{
  "model": "image classifier",
  "image_size": 24,
  "num_classes": 6,
  "hidden_act": "relu",
  "kernel_size": 5,
  "init": "torch_default",
  "residual_init": "scaled_by_depth",
  "orthogonalizer": "polar_express",
  "batch_size": 64,
  "weight_decay": 0.06
}
Rows from block 2 of a small image classifier, named by matrix and row number. Rows with one number belong to one channel. Each number is 128 + 24 x the weight over its row's rms, rounded and kept within 0 to 255. All counts start at 0. Numbers have three digits each.
Before each channel's rows are labels from the 100 images, of 14976, where the channel reaches its highest value: "patch colour" is the nearest of a few named colours to the mean colour under the peak. Only what is clearly more common there than usual is listed. The data: scattered letters and digits in many colours. In brackets: how many of the 100, against the usual share in percent.
# convs0: expand 5x5 conv, stride 2 (model.blocks.2.convs.0.weight, 240x40x5x5, each kernel summed), inputs 0-39
# convs1: project pointwise conv (model.blocks.2.convs.1.weight, 80x240x1x1, transposed), outputs 0-79

patch colour: white (53 vs 26); pink (47 vs 20.3)
convs0.126:117140100149108109099146122157109101148168136144145104129107091117120121129113107102134158196152131106093094166147117120
convs1.126:198105147104120136134115130126102121108135079145148143140111099143138176153122156133117137118115147112080160148114148115137163126130128152122113088116164158124148146087113097134109144089131144141092106089114160113104184097116134155157126146

patch colour: white (64 vs 26)
convs0.95:123134107158130094133104136116144106175136126165133109132128115158081112129140104097084070106125141099108127132140117084
convs1.95:136099131126127122110173130128151117097106167121119123119165132165165119117126160132107149132179065100115145113136101156154089102124148103154114098149154126143099107097110088132161149131165104144072132157143130091151133105163133109124130124

patch colour: white (64 vs 26)
convs0.168:133119125129097145163164134129122102127134162122144165110153127124110119156105118166094141106143103089121083180091124096
convs1.168:094127168181098087152106152095165099134097119159098107101085112125123118164134128114105113165145139119113130155127112144151172155092146117133081125159139165106119110089144075112121117129149122136127142140118120157161109088125128141125113134

patch colour: white (72 vs 26)
convs0.14:141124092143119152133127112103101169115133110168126151167146142150079118143099114093084113078124121112133165147131120152
convs1.14:122105153133118115106139091112157115138146125103150112085134133143124132121133159116126114118116051114129142140113160074158104145156192137121118133146168133124106109133110144184117143124117142144145130146131136147164120177109072122144101092

patch colour: black (60 vs 36)
convs0.39:114155137081129119149152114132172178143123140168157116142113130165143112127128168126121079114111158171122106111149114130
convs1.39:154152114143137133137137092136140095105136156122089144162162119169133145085130147127156152083100098144136134124144133136139113092180164119101099111132091152098136106157181144078150134113114120133159154165102123138137089147110134147114145153

patch colour: green (31 vs 1)
convs0.202:104113156122120095130201134125147164115111105103128139138113142133108121123183178149139119154145161146162130119105116139
convs1.202:121114137084164161098144144109119161125135081125131113133093148145127121143087136141084123133104083148136129139192152149120131124167116125068161146123121088098149148139120115077121136152124132096112118117121143101090144112100105163147150129

patch colour: black (77 vs 36)
convs0.180:133109147129098123115117110155129184171141100146133121134178115127139149110152160123120090129102175169088124152129118128
convs1.180:152152155169106138131139093111165118167150116140121129164143154134091167109121140107151135133084124087124131130120116166147092119133105151096139165130112139081089127110141122120094143097112116150088152112138080105138170081162141145133128118

patch colour: pink (55 vs 20.3)
convs0.234:161114123075125108124162148122120186139147142083120104115145123120103151112140146139095108132068151152128101144139113123
convs1.234:123134125105137085146115106097173161114094121164135127146113137149117114122122193102137130133123123195166147165146099190103112118104109130092139111143143128148164096108167142122150113134137102126088151114131094110118147126125108165120128139

patch colour: pink (42 vs 20.3)
convs0.47:096106113176101154098103143117135123126147154147108143148096146188140159132108160109133099111158153084112125143138142129
convs1.47:135126125119130150108136091122174171098109132141114130098142113141146117142135139124089109151143084116158129148156122161156078091127142196143147152137159141163078082178120141109136115135170135139115101094149128134112130106125129128110094121

patch colour: pink (41 vs 20.3)
convs0.231:117098123118159135134121106105128162088128130132137121150139131119115117160154120162099083157067098109088098157136140101
convs1.231:142104142113148092137155126127158125135160107134141114095090135143090089137119123149141143150090162114081127123168125118144119074120118111143087194156118119154073115173096121156159146129126143121107119130152132084131140153129143133134096147

patch colour: white (61 vs 26)
convs0.235:100089087133107097079127137128138131132077089155129131120104124099108123119122117125075101109133107122151133083130100114
convs1.235:110071102110179166160126097151132152120146116113125141096156159131157126114130124168103108129156149100109144098173096142084145126112115098110134122097089118131144124134142131137173146095143146136131152128099087167144147077112123121126111107

patch colour: black (78 vs 36)
convs0.104:153144126116150104123133123102072084125115113116124102150121142117155151121139077151099093169094127126077121131144154128
convs1.104:124100103177120093131105123116157138126105116122149128106126103120088127133140185110157128101092181082102115141134153121149128116156170178149048145122142137145127119155141117132143119164131092151120129135114136124148126103097127146167121123

patch colour: pink (45 vs 20.3)
convs0.194:111100114096147117167150144166161146160148138127144128190179133107127087152135170121127125154116112148115130107125136121
convs1.194:118107153138112139189180127137114139130110132140123114118068099123113140115123138128095126130073090173096145143149131138134157112166178102139144122124144124151138125146150094153141129132103085094147144108122154122128082090164104108105129107

patch colour: brown (31 vs 12.4)
convs0.224:110113171179106158106176155136147118159108118133124154136130107127107136113130107104140183100121135111133125184114146134
convs1.224:148111109119128134133100104122098147167132146123101121142138118160144189151142185088128130174119085105082171140096118140148116104143143140130103119137138110118124149115114102136171131143105122147092138131113084153138169095129112128170125175

patch colour: white (90 vs 26)
convs0.51:105118117143114160108124119125093101103159115139137109115092122135093114096092120119142209159134116094102109120114127142
convs1.51:107112137118092169115147150123162129128203127102129127106166141089166123094147107138160074104121093103112102089127140149103133144100118138156117127082149168146151124122117139117116105155104139119121109108165138121146129139141146126173161145

patch colour: pink (43 vs 20.3)
convs0.33:133169128108107110151122136149098120146151120159132100138105109133057132106140120093113144143137097132091085150160123097
convs1.33:145095104114130050112142130061142188108130102118160155124137149130145140108159139124158174135104124134102123127136100099122150135128102129126120117121110099138160127119147109158131128120166125153134188132104093164126108120125085131152133144

patch colour: brown (29 vs 12.4)
convs0.53:140125107161146147148117072101133122141159128089123188081120136101138095091125129121123133162119093129141113103121103121
convs1.53:112161122105097123147097146119159144166134152137115117113101156080139134127151118136117125112137099144158159132160110100148143140106152151182158162162130131096145076121125134131156132160058134100135124120148115133096087102085128097142125137

patch colour: black (60 vs 36)
convs0.6:103080076128101139101103150193144111105150101155106142133128134103099142125143160120116096121094106122148116132109124135
convs1.6:182145089097115145110108117165136121166112158132102102159139175134140138134109105108134079128136169117108092155087160113150148110113120112142127113099142108136199128121099133106118106118100161113113162136117126152106092108139151137105151136

patch colour: white (68 vs 26)
convs0.17:146122113144090125123107119158113074144166116140144129113130136143107154127121069074115149132118144103124138153172112093
convs1.17:176118119101108134129100128123182095123136147153163120127118128112135116136154076107138133062099208140147106122150114117130121135128109139097162148110116089129121147122149143137099110149097142095143144134129151168136120122092143119144173149

patch colour: white (54 vs 26)
convs0.132:102143142114109129111135130150100105120175134118131111105083102117096106092087140116116191151113098112109127156156108118
convs1.132:154132116172091147089103144130124144070158112098167196135113126122129126126131140105112171153110102115080096100100101146099118115119150097141152121109098176137136117122163123126136115123128142154093141155155141171128143150125147131148125103

patch colour: grey (31 vs 3.5)
convs0.59:149143183110133136114116117125120113165109125123133144128122107162150133084144086150133130125162149082169140145068134130
convs1.59:146078114129084162133180162104117139142105114083142119125161142109119120142097129150141094136179153153138130073128110135116136085096144161117110118141152154159119098126135148180120142150107136142120093107140124102180151114130115116124112113

patch colour: black (75 vs 36)
convs0.138:119112107113132117096142125155132128131076122094118127113153072112121147104139109077148159108124102151078152125121146160
convs1.138:135092135111093147150123144139109133143105146134116137164141123095122111148103181103125114135173115132132148158113111134146100154112087122095127157111126153099111143098113109112047159129145106149100137145150104151119158116124138145095113194

patch colour: grey (31 vs 3.5)
convs0.145:131091162105126101170136143104111142110108120083102160136126113103120123148114144159108102171130128136157115078089153114
convs1.145:124091119127127123117107118110115123135176141138107117144132134118131150117108099125112111149150149088100092154089165150128109159134130121128154127099133049124186151144180151114159107134160177090132102113148132110131100158112120117144157144

patch colour: black (63 vs 36)
convs0.212:102118123149169108148124078101124138171089132145144143113098159099092139123152108151164120108128105172131123148111122096
convs1.212:144137123102093105137157120134143088135128148146073122090156099150123100133124107153103152127107124087125162133174116162176148123141129126144100143149128130122141149099129085087163145166079109147134138152090149118138151127167124138126161166

patch colour: grey (49 vs 3.5)
convs0.35:154114095119135139158116149147136137096050099115127162164171104137138127135130121135129111099106139093115109093130155143
convs1.35:142170149139155144129103146152132105154104114114133140094158126128123189116142092169093081132100133150095109139087132101146131090139142129120100137101136124127149157058112143129138157108134175118123146139112159127121118137144107168162152103

patch colour: pink (61 vs 20.3)
convs0.181:179083091113155086134127134154118126197135123120139141112141153137117159125129153162107124139095117102109124123148096118
convs1.181:119144159083118179146125094157092120141118123149125136142091101093124135134126157163072139128127131166144122111135145116124107122160147117092152108172107156145057158117134123153140124151164133133149139123128122115150086164101148134091118108

patch colour: white (54 vs 26)
convs0.54:103149113105162125129096152138123142165156111153135186137140103186123122146144134109147079138117128125126138119135099177
convs1.54:146118135116133130144155113162179128092152122129114139106094142130098145133102160151156131149118145128125146134144107187134118141150122108124158177164154131108126081077123155108103101107097142109175104152144106097118117102160138121073118109

patch colour: white (55 vs 26)
convs0.229:118136146149146108149120116148178142157131133120157180129168127127120138136154158102114103111144142165119149143170079093
convs1.229:164142107136101161118137137136151102110132145143133137140087139181141096148108158121115110059159134090118132117127103163142131157130090123127089140201109129121134148121148135116112134175139106114089127107141120105166120125159143088153117135

patch colour: white (80 vs 26)
convs0.156:118155160149098138162121112121156134159138169161114110142184119118097118152125128109117103123171123119111130134133105066
convs1.156:139131150114094131137133133163109116132119105132117115161146159130122122169092128134124146086146126154130156117131081178130169136135140135114118103145133174087110155133141079118140149173128100137130128094131082079117173109097091085115124142

patch colour: black (61 vs 36)
convs0.211:090117110102142157158090133094138118109132140121137124128102121125106111154172125162074120108138134153101115166155080112
convs1.211:152087133119123106079155115165127122147122112113106133153104138082110111154136166147096105097136151125146107110066116129137120146136153131115134166152169109123146122115135080102094151146151133130144185148149185152109125105117135115138143094

patch colour: pink (45 vs 20.3)
convs0.184:145174168117147144167145125107156176142111114132103105108163106141137166144118101138150146151160104093124158119111152142
convs1.184:137092160180123118142106133114121141137138104070148145129147126108112131155115142127141135107127153101139170081128107188194119099145140105119078130137091111111116096157135131143146135154090140124085101150152109115127108116130121142139094152